A small self-supervised image encoder, trained from scratch.
Model: activation swiglu, num experts 8, patch size [2, 2], layers 8.
Training: adamw at rate 0.0027, 15100 steps, batches of 128.
Data: trained on analogue clock faces, 97500 training examples.
Rows from block 3 of a small self-supervised image encoder, named by matrix and row number. Rows with one number within an expert belong to one neuron, the router's apart. Each number is 500 + 25 x the weight over its row's rms, rounded and kept within 0 to 999. All counts start at 0. Numbers have three digits each. After the name is the row's rms in percent of the matrix's.
Before each expert's rows are labels from the 100 images, of 14976, where the router gives the expert most weight on average: "strongest on" is what is common among them. Only what is clearly more common there than usual is listed. The data: analogue clock faces.
# router: router (model.blocks.3.mlp.router.weight, 8x128), inputs 0-63
# gate: expert gate (model.blocks.3.mlp.gate, 8x64x128), inputs 0-63
# up: expert up (model.blocks.3.mlp.up, 8x64x128), inputs 0-63
# down: expert down (model.blocks.3.mlp.down, 8x128x64, transposed), outputs 0-63

# expert 0
strongest on: dark face
router.0 083:476502515527475490501517494512499495434491527468499496487485508520501479462493471491501481463506497482473520557495527479486532511519531497534520472515496526508478522497519492457518523505495494
gate.0 088:513491488476518496486512463499518525540459482495482502526513455496498506532479521530482527521493518518537518471480482498525462495479462474506505536486465475460522502477484530527521454500489520
up.0 088:467443553524507433532493513482473491464500518541523468484496469506500524529496536479488535509480509521484497546477490497516529513504526520526466522495523457468528475491465521545503510490496504
down.0 081:508447517558496502503506502494494498503530488481496522491602497486506476507510558475466502494526496512502514524450529495537505485487548414507468538503501518510524517491534503504484494496529491
gate.1 093:470512537477536432482525450493523510502521512456527509524477485498505476506509467486491535496500508515486518521469520534550501500495497529518525530485505473492540481487466528483491490492492465
up.1 080:540476500506473502521453541526499459492472483514508503462516522507509512495470529532502463474517504514534525485533487464479509515482499472519495479527533513497503498499556533490511518500517500
down.1 085:495519499476519486456497491461502497523561505485518498503501487524505432498494519532421500472443501487487481501473535497496494493451491490510493541508490523492535534505521503504473534510517489
gate.2 101:533542489501490493506499469509511488556522490508464500496506479525473479477501523540479539460506485477503510446484523486510462499551488479480516493544506494517509490502553548482529475514499487
up.2 090:509495516494458509493509468517487522478530498503467522536533505494496508480486471475495508490495522526463513535500481535482540514520502566551482445530517492489467484515504465499511520527489460
down.2 090:494509489481513459517501511515505500531511484483511492507496542461584490502503477541490493530512507506495514491422566500527496572563550470498546522494482477496459483499517495480505463498477471
gate.3 048:503512508481507473512535472467492565504474506531547501463494495512470520500502499462494510527461499508528519504462494506504510513456481485470482501486510473507501486501463533477517515557496510
up.3 044:535491500537499505485464485535519482499537514470484522441501499492497522504471505542501486455539503518530513466526525505486495514548491476535532509499518497495518540502531511473529491494516496
down.3 074:500573541509550510494505497499499503517536526494508568503529496475511483503500521514469498467510490486497496563530481500515497510471524562499464536498513556500498513500516496510498461499517492
gate.4 148:454475507498527482517545469532511537488518577523540505474490481477488557512518513482491540464510491507531521518495456525515507521523475543475494510480479485514509456496459502504514485496504488
up.4 114:472501495511476496495508496466502486462510529468505534515482505509516476454513478522514495460515453454450503527543477492507521508529523484500519473521505559560509519511512475477487484492485510
down.4 127:497529445481482486477496463501501489565468433503490512514474498498504478500495468523487468487501505468501507458514510504469495494504513508495509503510505485497436490518498484487453554478486510
gate.5 085:542474500503508508506519474503476470556535480520470480425505475481475490536480507527475508483526481487503500439472501512509468513518475496514509545526499481510507495498491523494518450497505499
up.5 108:508515517489479501470460479479462503490478499491490540567491524513543466456484451461501483489497505497461488549518485522493527511537515511517494456525508507500431521521496461521487518511480488
down.5 100:497498510484489500466500488518498497532478504447513536492500522460534502491506517533497492565492508526508474473460498510464499537528552516504520430502500479500455480502514506490484512498495484
gate.6 043:491502519497474518500485472520462491529524503498493506506512529475503473456499476522494536478514481487471488522441502537510513488501498528569448491524527498489489493531516481509465498512490473
up.6 039:508487496507535500494506542490531501461479504510506488457493466515506515558493522461504477528496530525520513469564492468504472519476491485478548527475479485500515502467473511474526498489518531
down.6 059:499559509522529510495502498500501496506550488511506531504512468475499442500498518513461498433490491481487465493500509495565500491460495501508471550494512532498501496505503494507430478495539497
gate.7 098:529482501461522510518515514552518485516500496521520481473520501483493529524479538484470509522508523537562501429479473516495486492480470501500479531494504467480504473501532523501488483497526501
up.7 092:495497517488492547489514487466517513506548504495477509518514509503452453452522456507517525472519427460498483486495491503500478509523500482495501491523532506539530518521508460462479486508448491
down.7 093:499547526510475523519500490496503498516591532523505541504453539462507506501504465549500497505494506508492444498476462510479494534479516547508476490503545504497503514504484497502472469488560481
gate.8 071:482494478448496541464524478491509509517461490492496489476512496450483487533496493488475486511518538520503509478510456524537486502490450510531477506494482523452481489504492477504481491515487535
up.8 076:496448545523493508506480526526482498491523502526516505474500488477513522470488547478509522542502506548507468513507473517519510507455506497538454483493497433461539476497466485547483486495490502
down.8 074:505473503544488461476504504493495496463562505512507550493513502479495474503512524454497496462508511494484491526490492497537495530469486464499474545500515528505494530495513489498430430499525480
gate.9 084:538491482497506508486474477518470492594512498520473514510488489496495494514513488500484556507482497515509489496482514547487457523524485537523484548471489443483444508516457502522470469495489477
up.9 126:446445538512527475513514475504484529462546509532500491532507494476462523525490539493493527497504489496496481542480464508506511511517504530485452500491515461492485452507465506513480521517472475
down.9 114:501463521545512479506501509503498495447551517501505544495569535497509501497501504457519497510514508511499506561404515499485496534500539458505492503504517502505525503493500503503498474497526481
gate.10 069:526486470509506516518483511513469500527479463520489480472509486497527509563482517515490458529484510490477482456513481482480495510519494505472494524500482488484469493486488513510510475497530514
up.10 066:476524556501496483476504473464465506496525501481505501529502496490519465451483469498497530485480484499449494579457496523531511503514515515554455506531520496484542502515476482479485521530460508
down.10 067:496534507504539510517494490506501495507566496479514562499520503482532479497502521506480496509454506487503476486423515505480488530517555515503491484504502514501501502504510499493438523493506496
gate.11 095:525489496494470516492515460509482478556521499504470483497506497485488506518471526506467548525486506511542489460471502518516469521474461522474464549493489461451481478502475491512474487512474493
up.11 093:497470508496492532518478508510517482504565504537477504510516496495424487488503520520514524485519425457508456492481514496484485497474502497496512509520514468533525468511518480502486499509467479
down.11 095:506510514512473512509507497525501493447584516547511567497464528479489488501504458498508499485514515509489479509450499506484493554476492481506531504504542491498514509493490487508483462492554461
gate.12 136:539488487495502524496490480489454519527492467525464474523511491488528520505489526491486478516499504482470487461522465517491470526504490516498500487506491513489434510500496500500494488505514482
up.12 105:490486545541510532509484459490463539506559518515487510535502497468536508507507505486503537477488494518456492531481473544508487495529514530535444483510487462481517495514458458509481510523479488
down.12 098:497524488563509487552502487520503490482564484512505563499530498496503481500509487491491490479494504489489483524417548499505502538505572464499475522496521492509529486500520500496451457502531490
gate.13 120:481473514459533439508487439471485558507471502488551513539487512496458520534483494466479513496493504504533507510484443493517478529450461475480482505481474493479520517492467526521534475509475513
up.13 120:537471529496522511474446464479466534506509476486505540512512483502508474515494430476492486496489523523465498546493474512500473543515495494522462506511504486475528554505469491505510474513493531
down.13 116:487531467519505491506491499538504492549520490474509538514521524497537473501499521538523499501512493513471475497519545499531507501474530563500497521501468495494487459504488497493421490495478514
gate.14 133:540551506479502526506486495486526516541506495535451483482503471495474462499497470531493500475508489489472514445507509510498452502496503486524522493507512504508502496528518498503501500506520494
up.14 172:503494480518501490506473538506478501472402493495532507472507478514533534523519514487520448505522541502513527510555463482498503478507492478505503490474456525502528521472499518509554490498540551
down.14 143:500453489535520445509496506472500509496416488523499415497488444522533519498483530460490493505503489488513503479582478487467487450520468459495477481483492525496504512503490509501537496506502533

# expert 4
strongest on: numerals
router.4 097:506450510476504466488492474465484499499486479518509497528514508505455514512498504465505476461519462430508494434501430496513513503488453492473439488513508530528436536506510495481514476514512501
gate.0 068:523524481515500542526497565559520477511480513445523506436493470445502526446504553537494500528488512524572519502550497509495517531499484499523542504500495499497542520499457455474497471473521486
up.0 073:470462551522512449517488483452480495458522505561459488534506509542493492554500484480501510490534489484446471511452504491495484452494521485487482491514513493494494478487554539525518527503469503
down.0 077:500557478497525521500498504489500496493493490510503519501444458481524518502496491604545506520467501511497544493498533503488513482544538467501462494493523533501504483509481503507504495508492494
gate.1 088:492498473494492488500554520530475508506470490468536495443508481502540497474518553522491469539522530515513492492518513514529503478495509533523490544468463474435517482479479498508520476495499534
up.1 126:501482497519491464483474495475499466473518488541443501537527507540471487515477501520513513451498483479521505527456518461483497503534512516457516480528507501518487504506571542510478539496483481
down.1 124:494570490497496495456499495472504500452505501466497443501494489463478488495496499528486501462504503482492492492499542501470496440495515551504474457496493536501516485499507497503477453499513496
gate.2 153:467551519506512501503541531508536491451503545449494489499507476498521500466500539503516510549517492526493497481531502490522518485510517479491552464519501511491527495501495484497479512454511480
up.2 184:515498470523516480503455551521502480465534500537509481509512492506543480505503555471522467500473482490511488501526495500494479533542498516492550484504494519531492557521522489516497511495515482
down.2 156:505510492529466484448494500502499502474504520496510455502479497508545492505502562472430516507474507522478493464489525494526510483537509528502562496489457492503520497504478492508520500499477500
gate.3 104:487509489543500490485517488492571473448494479451516501511526495515489530478484513501506494517531492506504530506511505511483547460511536492496490448538456500499477508492520494477530538474509505
up.3 101:507493495487534485518466529509445529535508524578500485476485499503516472525515494497504503485486499505502480512494503487510458528491468524500527529482536477501511448511484528563497494532495481
down.3 099:498492479499521561512505498531509503499461490501492472502470486475536506490501459537533493514514505490493494506491540498479506466536528431504465453495483504502518437509494498497475470515512528
gate.4 108:481544492486498556494549468485524468513484478432501500514513488477513479488531472568493504512490506501506500478500509481484530472537511484482482467508486515498489470494528505477464501479525549
up.4 108:510471472526502446493438526518496511505534516546464522494483496537481505541477498468507483459510487486463505541466506510520442521495484517512532511492509485513520503510465503501530506519482484
down.4 105:498518479488495550472502503517499506504462485442510468506506507502545482509494505535503489508508507505511499478503504507482493458522498474498455477504496461502501476494458501486454544515483527
gate.5 078:489492476509494528497489461500454525520463456557494504486464525473485510524515520507493506475537517504500491500501486511518460512537484494478511475456523474486499494477456501526491492511484521
up.5 078:517499507501488473512513523496542451497545539434499508523538483537512495495483457492510488500472480475484508507472530480480546483465522506517472515525468537519505531512559492466507502494510493
down.5 079:498538470519519574509500502477502499518476509489500527495435466513563484502499472583529500526477505503493535525503548505468509483504572483499493520498511534497505468505460501503491498504472523
gate.6 075:539490502505469521560494500560479463542522543476484496470495488477487498513506514556499545477496506496543503512504502502507517524516500501540495516485511477496510526500469471457509446529491469
up.6 069:453503497530549482484521468463491530464504490515491497515500519490493518523491509463493465473497501476430476535485523495529485488492493470484468499500479499512473534489499485481522546528475529
down.6 074:504538506519493513499508512526498501506463495487507569507444484499542496496494447597567495527463497532498552533508514508468507490489567465502477511500514482499501471510467503496523492501485506
gate.7 058:543483496456465505525488507519501506555526484474526491454490511443504450447504506515510535523486505536536489466525487488488514527478490505514493518488528473485513470484500468488486472490494512
up.7 060:477499482549506486469487494494483483458493495493466520551517477559507536550521478499492473485508489468467506531474522504492475466523515492480505473506460534503517502503524541518501532479504520
down.7 079:498541479496511541497504503506498501513478497493504539498429476505547502504494472614561499490464495512491552514481544505478509480521552448498470499494532520500529463509462498502512496502487498
gate.8 068:527510504490466514524482535535481505579504501436536484460498492451491493462526528541508515502477484497494501487544493533516517486471494543538499545498492492498530513488475476460503452495491495
up.8 066:490476500535485497463491475457520476460520470536460518554507497539510498523529436468496472502513498485496493521463532520479468467527521496477509467476479522507500497509518502516467526459508528
down.8 080:501542489503505531504503505494498500525471493497506558498456464516536516503497453613577497501470500505501560506491543509477508493506545438499481511501529518503525491509488501503518492501487500
gate.9 066:517479502497456544485524487514513501570447467508504532508515486487506507483486457517509506455527505490479527504516511492479526435478528514503453514489508476499500460484551543522496493485518528
up.9 076:511479482520469520470532486478540457511548477465501491530534481511490489487493478513498523507515487491506522478476534496454520466507529504496480490491481514507550478491546510484452531436490510
down.9 080:499518479548522539539504500507503500522485515504498542494464462512542512504497458600576507524459506506498516555498550514452502503467565456502474526492530495500518482509485499495484457499510496
gate.10 104:507483518522475490538496568520508455465543503536488450517532477471521521479471562512488542526464482498514500524481504495475498491493538540508520531502506476491523495480538518530498514474490456
up.10 095:465544500526475515450557477498490496510472478454487529476479530513490487477509484509501465489584496491494484484551522520526501459523513489503497443488493531513472495498511493501495512472502520
down.10 088:492536526528474516525491507549495493491507518486498507500486506484497558491495571519513507572490497531504486566534512502491491513482529518501498531503493477503540449499494492486456461510509482
gate.11 110:486531495518512514497504493452550519462491496436489501511495481486490514476550480537503544535527512538527506496523497513485513473517511510491553473489453500461561475527486476469477505454503513
up.11 128:519518478499510497503482557534509481536545513487553492505509505498539497471515531479507456521465489499484500487538498502493490512530475544506484483544499518523485546527526490497492507485516466
down.11 115:509505502529480494466486503538505509504488553497503511497467487511543476490497508546419518504455499513483480491491513499531497496507510512495531523503483504498530493507488491506561516497448500
gate.12 065:511484510505506512504507551496527518525465499504497464497490482474545499440499515546487463491494503503552501523522496485493492474494527485555498543493499464498493497487521501535496457481484484
up.12 065:488511502508509468498508484490464474458544500520519531500512499527459498542503506461517536515512484494439515483498523525507521491530473486467520458513501532514521523508479501460519545492498504
down.12 072:507552472524513546501496503508503503525471497502511535495439473523538509508497475603535505547457498508503518501515538508442525505492529428495529507496516508501506464503464510505470513505489510
gate.13 145:505498461545526495470445541463508505497530494543479478494480499504510472512527505507513495454479475477490490547511546489456481486542494486509537491498495526522533526531506479527497548496506510
up.13 135:477522527464478499520566489554529479490465510452527528488516507489490533477462509500490499539519532532511516476501466509544542490468509526502479497509499462474476452480505531474519476507499482
down.13 146:491505469521485537453494487551495508453528486510501446504461453445544477501494530509453467435496496488490489509488544500466500486563506519494490435502503519498488494495501504466497478495460483
gate.14 131:531506483544520553512459544521525482510519515498492502492521491475513490499512527544512494487502484490492530532523534475465489482463520529535506481543492511512509499513570499488502541508514473
up.14 116:465516499493486454486572497497482501467514473508480502496483528523492496470498483467480492504536511519478467473506492531519521487519517477504518457460502465489490494502475486520500491456492498
down.14 123:507511460514543578546503493548503508509508525532512484506469500475545516492492537522451497488443508473499503504477500502479497469521520493499440466508514506498499441506497499498456477488484485

# expert 1
strongest on: square case; four ticks
router.1 106:503458465445539519500498538543482500521480501501530509475495500471478502517450510448497502487510494491510499443489466507500487499488458484505474464506487464493488442497492526502518489487495474
gate.0 086:469523543501488485489511461457526514461472518461508469523527493523505467474535466497468494512449499493526504522487509465510511505525521520515521544482520531493488542485526493512501528512497543
up.0 111:496524514532466504503453491500494517519527505486460486523497490505536486493514525518486510511430482480524494543519558461474498485501514510504543565504501535506476531504518459521464534515477521
down.0 109:499539526544516500515496504529499491527492541490495496498509523488530533504498561478556495480517491505500530527522549514540506514529485537501515500497479491496533424506525502494516468492476503
gate.1 041:513496511505502570490534518489492533492498494487508514465516465486491496493469505538492449429496499457479492507445500524519516516551514471549487518477503506542504519509488525494538433481503484
up.1 038:509507497518492475538468515500478477524517505484456488501498534494512494511508508493494559532494494513536490513523537484485471475460488523450575494508487476486501489491495476499455508513472528
down.1 076:498515481530538530534506498530501499536491533499494485498504500487502534507495558514540493466509500470489529556498577511515499481494514559503471500496504509499513441502516505495530509497481505
gate.2 077:466525531519521508515503486463533521444500533506523482507510503540482473494523483511490495469468479485484492550467495476506516501541527514504532527511512513557484535491525513504496512516489507
up.2 106:521508481518471486524386490516469504557503515519480486524495519505520495530499500500496525496453500492493488542522535470460481498503495503478540550523508519505491512518528493519483559509493490
down.2 090:498512530548476473521505498497499494524492521490500486497526561498563525502501514486525504507518501516501491488515518513586509506507471529501515511501464518496530450501499507496464481501501507
gate.3 058:488519483484529527511522519495513540496520508471473503531517514496502494457512517480487571525521504509500497484510513500516471456509509500443497493484496475451517477483529502492486512514476540
up.3 050:495509485492530530528519526493504540498525504474471509533523529490501496456509506488487571524521493509500506486519518494511477459519513494442499483477493474449521475484530501487483506521474541
down.3 080:497508494544516509525503501515498496525499531506495483505524512509480533502494555488537494459506501475497535563508577511512502512508513567503493507495491490500508466503527505492514496494479510
gate.4 126:454531509478502504484579492474490525522487494495514511487462486474492498461482471509490504517513495505458493483468488533558492476510481493510455460493519499484500485508447505493478446490455497
up.4 117:549482481525513510501444527539507466490481502489451484493524522504512523514523550499516519521515499503534493521539536478450476487484501523470568531520479483464510489481536507495513547494519495
down.4 125:495501491494467493489506502524499506474526518489492486495458484487421523499500522518477496440549501511498523508486540515549494482489551543497563456496500492500528494500501502500519502492512495
gate.5 062:469547533527518507514511481466528517431498531499533483504513499546505483480524500508496492481473480482496498530476497484515518499541523513506534524502503522553485543488526507494499512513496513
up.5 108:523510474518485494528386496520464497567495506510475486530486529498528498528507503505495533516467496497496487538530542483468462484498491511463543545511502501492486504514519490523469551509495493
down.5 085:500507526547473478519502497493499496525501515487500487495515556493578515502499517480519503517515501514501484477522513508581510507507463524501517499496475516494522467499493504499460476502496506
gate.6 132:488485531511469433485488462446510475500512529531478486507496458522482489521507476481490445481480505497520482509481468496502509528471504513509481545487527505514474578477476460515504509527516526
up.6 131:515483463497463474526404498518475480556500508533490501556491494504504503551492466494503496500493515491460494525512490504467503508487507488493464544496535469490485503523502491533497548499512480
down.6 119:494443528517438440509506500482498496475536487504499489501523528520496484498506429512443507503491500524499476456477459500566503503505510486503525559505480502499474558503479493493436520503503487
gate.7 029:478522517477529506479560508452503519443473449504486521499504493509497483484494518514494477495502496502449484461475473512540499523498515487524457474452524514489500539493465488499494446521495536
up.7 030:516485494528467518530455506542496488562539560484494484481502504478504514495494477496495534487486497484536503550510548490462508478510489511481552516540473491525515459511531520500509536480494464
down.7 076:497505477536526523532505500519500500527499540508496485500518506498491538505492552501534493470509497467494532564495583510513500495494515562503481509495495499500514450501518503495518497495486503
gate.8 070:462537538519517520520508493481537531433499525494510495505506509528473481495515486516486504472472482490486496567475505485521498493537520497504540524499512511547482535487513508490493502517486520
up.8 088:524508489522471487530386489518464495556508520507476487523491514502527500528498510501499533492453497494506486546515541475469470502506487511471551549526505512504484509523514491521472542509486491
down.8 079:499517523548493488533504502505500492531490533480499493497530554492558527501497527477536500504513501504502497507510535513573510515503475541500507514497474517498539446501503501496479481497492506
gate.9 129:536484464506498514463436518530496531539459466523511502566527514510505494508487516487510499541498508493505474524519528474447514500512509472487471501514464498477479481507519491517502553490523526
up.9 116:468512531492502483537563483471499469467546530476485498428474486487492508492511483512493507463502493510493522467481478527552485503485488528512520495486537497517525515497476506481496442507474472
down.9 130:505466506511408490477488496512496504478498469496498485505483511467518515510507487516439516514541505575518439442511475501571499521508482501503528481511457505502490531495465504504446510506531481
gate.10 150:528487473498539465507438502560496499520468493529522506545539524520501509522509523466510507548521503516520487512507491490460491488485503502469484531515458466477471487494509518509509566492533506
up.10 122:469517531507457521498555487436500503475535515481475492464463475493505490485495470534489491449479495481472515500490508508539512516511501501534520487481549534530532523508491482491495443511472492
down.10 139:508468525494415480483487497506494500470494471483494500509476505481522502505508482502437509509541505582514454454486453492575495504513487485504529467522463499503477554491451502509459520504533483
gate.11 032:531489519527471487460486491516482482541535495506488492490509475509490517492519465500513474466455478482557502555473544474453534496494497530523495530526471523514518494528489492503491519499507453
up.11 028:494481539505459507479515482488512500500494513488482484453480454502527489499469504549505493469462529495480502497451513487493536553508502499550469490530527575520499515498497512514513497494482464
down.11 077:494505482541527521534503501514497497528497535509493484502524508502488543506496555497538495464504500469496533558504574510513500496491513571501482511494495500499509450501523504492515496497486506
gate.12 026:466526495509505483513525524474445475537482536504508514482488496519506472526480482497475515444499510466453481521498486530545502518526484507512494523500511488525444551489459527504527475501495445
up.12 024:503501526483462535516488539519476482550503502499489528458503509498473458509483452517489496436473488464483477590491501515495551491526530474558532511487502478511521496508490492502510483512483453
down.12 078:498504482540522518535504498513498498525491532509496482499523505502493537501494552501534490471507500470493532559501575510523503500487519566501488510492493500498509455501522505491514496495487508
gate.13 232:517493468476519557513503554537489505532502490469503517497503492456506507488464530504510522488511507494475491478496529499470499476502494472486478459524498502475523445520519563511508538479478479
up.13 182:519476505504450460522414480562517486494529512495513496525548498525481516541502464479507479484472498480492504519497458489470514552511503517500496549524528497544497513535500474479498546500547465
down.13 173:496534471506573547505501503496492519516467506525497514505480466482504503488493565482556485490494482454490535543507539494404491481528516481497460479487551490515496453489519512503568485499473524
gate.14 108:522475520468527487448510491509551510450506495476522523499543477512463538490511513448508484544540508537576521449488453521492483541471459511480508474499474464502516493473487509477508454490521522
up.14 090:477526481530474515553492509491449488548492505524480477500459525486536462509489483551492517455461492461425481553510546479508519460528541489521494526502525537498482505526513492524494547511479478
down.14 087:501504484439500516489495492507502502484523485505512530508456458497444493496488486535467492505520500467507503488469484494473492495439493474504520470509504459510485512511486497497508574487533486

# expert 2
strongest on: numerals
router.2 099:486491521491505458500531428488480533468491510516532518525511507526500527498511488424503523528504522546525498446496462510523474512503446499436497494497491459476524501497427519532500463494500516
gate.0 096:519539479487502513479502512530492484572529528458501506471498508501523488461510508512502475488483466478534530457480525529502516515498502489529531476533513501526463503527512501467504477514508473
up.0 105:487525503500540483532498528521507489486458520518508491469493471511508507550537512517499444471503499469462507508507516521511518489532508509543522502509502534521479527502503489483526479516542496
down.0 113:497496450485478537491514489515494497512430470478504497495532468497528485506494514507472490485541505517508519528528551514522526442507481519514496520497461511498552477478505500479470507497542520
gate.1 103:494508524504484491509469527538506462468509521473532494495506502506515501498523519475508500539492520526528514518508510480498514484525481519515525515516522503486498501489529518448455506506504535
up.1 087:482511539510489475501482493493481498471518494551555508530474511524538493506488508487516524560472524553538497518515474490499508461521492508478520511483513476476522501503500529522458491518482537
down.1 099:509465525493461485517511494514493502480502487525491542503518488528489494494501519499560502501493505477502498466506453494464499574461488507502576504512485456503486545520535501476555498501482497
gate.2 078:535464464496510528489450505506519468586499478490495494500506499490486514521503535521502490487482485464523509493528501476421482514488497500518452513496508535526481486495513497483464522530516512
up.2 086:494487479479478497487496520525514474531476511468570498463493501487503514506528488466495454485453491492518556484509490499513499526523491515541508520513497515506465491486471495462480468513533506
down.2 090:496518445477465488477513501501507483539479491460491511504449476507501505490488474497437496496479503503517503502480515514537521510527445555495467482501498494495480510497482476499439540516450501
gate.3 086:512451495453507486495493468506482516523469478510504528535517515521454531527475498465506509524528484497586498458487449503523483514476465480470458523494496493512479513510501539493518460498488485
up.3 083:511458497457497487495498466507487515518483476507504530538521515522450541521471498466510510528532484500587496455485450506520486510481467476471458513494497491517483520508501532479518463498490483
down.3 082:495489520557508524501495483515509509530519519495504480492536529484564481508507447561498510496426499509488480522523540499505492486502544538495489558476504505501551466499546473496508448515482494
gate.4 101:527489507518497520487516521518507484460475469482496489505479467509484487523542480483521499520482529522475538540532511491499481495522528539516545468520502504488508521456495500472486470523514490
up.4 092:492520516499486538440535480477546496455494490454471507525536487526470461453483506485504522505504519514492523525491520458486553487485529451468519485523505530508531551500531502426541545517480510
down.4 087:489476486546472493465494512518507482458477515497496527513498517534497507513514421508464494499480514522487512585497529488498510486445505472493551490503469489497507514494556475494558493508470505
gate.5 103:538484461505484558485462510526542485551474507487487493509541451504491510524514507507492501494456509480515536553490542465452490504498492488505476512504506509507471480479533504487488539535515485
up.5 111:494523507501548491477505495497490507483492477516472496517493461495539489485477548550489535507511513536517493497511487497491480473480518467487513478489494478444511477503507548568497511477484518
down.5 108:502514564515467483459502514512502489456517510487509499512527507514482501510502481516461481527469498501484541549480513495437497492485521417500525512508502491493505503497513511491578489494535505
gate.6 100:498503483477549503524446528534475489479530517539498525475490455491512516545515516532497521482483506539530512509469483507499497508488486493531504520492478450457525485506483491547507492467501472
up.6 105:534480478472476506478478527495506489542463446518506487507510518504549490467478502473482445515493513493510479495534500486478518530507497509499459497508528498495454514504513509534503494491541494
down.6 105:508486492484499557538513466504505505498529506516505498485497445475489493510495456516465502486481489496496505530442508497476474524475477491489512503504457452481577491490476475486511483487528487
gate.7 087:501530476534428509474509515536553494505512497486489486449503495465497503459467522518488503471497514526494495532520557502463509483499503512525522494507534487493501500481523493489518571511497498
up.7 090:470503535529484479526528524513476458471508523463456502483530502505450500506498527544496529494535513502471474511476534509501532446505537525512474511483519506447518456511518525477485508482484471
down.7 087:509521478524418501468500487522497497516484487469512499505582490491533466494501438519469486518526500473498469521479551498471488463519541507511469427498495530481506504511504500503532474517511496
gate.8 115:518499478516500532494519565567495483484512520500510496480520500491540478505554493487489493514474542529489514515494528486485482505538501574528507476471532529466509505496516470486440503473542455
up.8 103:509460490516467488502460504485482452521502492468488506469465506479479515520459511541506512481527499493508499498497486559514503515517496480507498512506482464488483432530474537487484489509475490
down.8 104:503503470459545527445510527500504512501501472494505492496539484462551480499508579510437517517512523501487530484512522496502487458551553472502509470510507482509530483486491494519509480497476519
gate.9 107:504497502501461502478496504505488494465474497520435477506523492474454533500493520531487527522537502512542482546469550485471502483463508491493531490478515491453478447502509527474493508482476506
up.9 101:448543506509461521494569484476477494518486493493474482537512521489483522474501537547477518506519478481483471510495520480511523439517522492469463468493496526477502504505512487524481503469490499
down.9 096:507519476508438518466510498480510481452499505496475504497495431533441488481488522559505496503505501472487532556514510511462492523419479446498534447513470498510507509497471510502522481495483506
gate.10 125:508501505530541539532445530474486513527507516547499478480491501513517468527528508511491501495480499474540504535515549492466482503527486528493530513502487545510514521540520489516500547510525487
up.10 107:526477483499513519506439525507533505494526528526526526480484491500493461516518495488504510497468533535571519521498544516450532518563473515496528528511482509499510524548483479487505526509520486
down.10 105:510469459475511502475508501487493482473501504557509516497476516515464500485497454475553498493521515513473470564472465485513499524404498498510500492487531521504463525501503496531521465523471512
gate.11 099:521489499469528527454454510509525495481537547447487516505504517478494468480518496499499504502508523532518528505471486526510497527499510493531497488482505484457446508516505471500463493483456467
up.11 084:545514478481505518506487512508524490580457501493498480467526441502529508530503508518495500457447488485517530463513513485506475497513462508499536547507502507537528519481496506455506467501551491
down.11 092:482483504470483505461498516484503496544532474483504515489467510513486439501486508511467497558483507507495450493442522506477515505529500475500478495487525474503484527518499523492475486515541456
gate.12 108:511500501530517543490473520459525469500512498481477485485477488512519475525486518551492499469473492474524517535488523481478502508571514473527555468525487500495494503500525509468488507490488483
up.12 094:517477493460480516487458529532520485555490498474517508471484472471496486494540495499492476473478507503552530478532451511501492521569483548527489528499505489493491537512490490527479462493527500
down.12 090:512501466441481511517504506491485497512481485504494471519533516455467505495501491466410485505531506461542497504458486494509502443546463492501459487504499535503464527494532493505483517509522501
gate.13 096:514482497555510506516516516525504508448493511541453486460533482474484499530480546541500489469534518498477513512520489514489514472493539494530482463522492513488507532506512497488549511546513498
up.13 091:522528484510514512491487478501533490504530494476498507531504498517506485461473480526507510507505508513451508520443555481512517496459551486496488518506489480476521445485514515515511519470470480
down.13 095:509487460513503512464505458499504492509481452514486527478474421518532493526497457513528495535483501490477508545503550494459501531481502479465486492506470460523511508501491483524526510494475511
gate.14 098:502550500518492515484522508503516484517515494456450460490516461496480470489521480544487497496517474488419517489506533507507491479530552523518507474498528526492501498472514480482492516485498444
up.14 080:546470467440534506488489478520528534499495493482500513502540464514475487508521463480506519484523501536533551446492456496536482557534459485480490511502486488492514528492495495493533448483520481
down.14 081:506472455443515489474492519467507493515499465514486513521466440492486465490513516456449492539480507495484478453461493517477514531490448463487527498494480474509472527520471500503476569475519495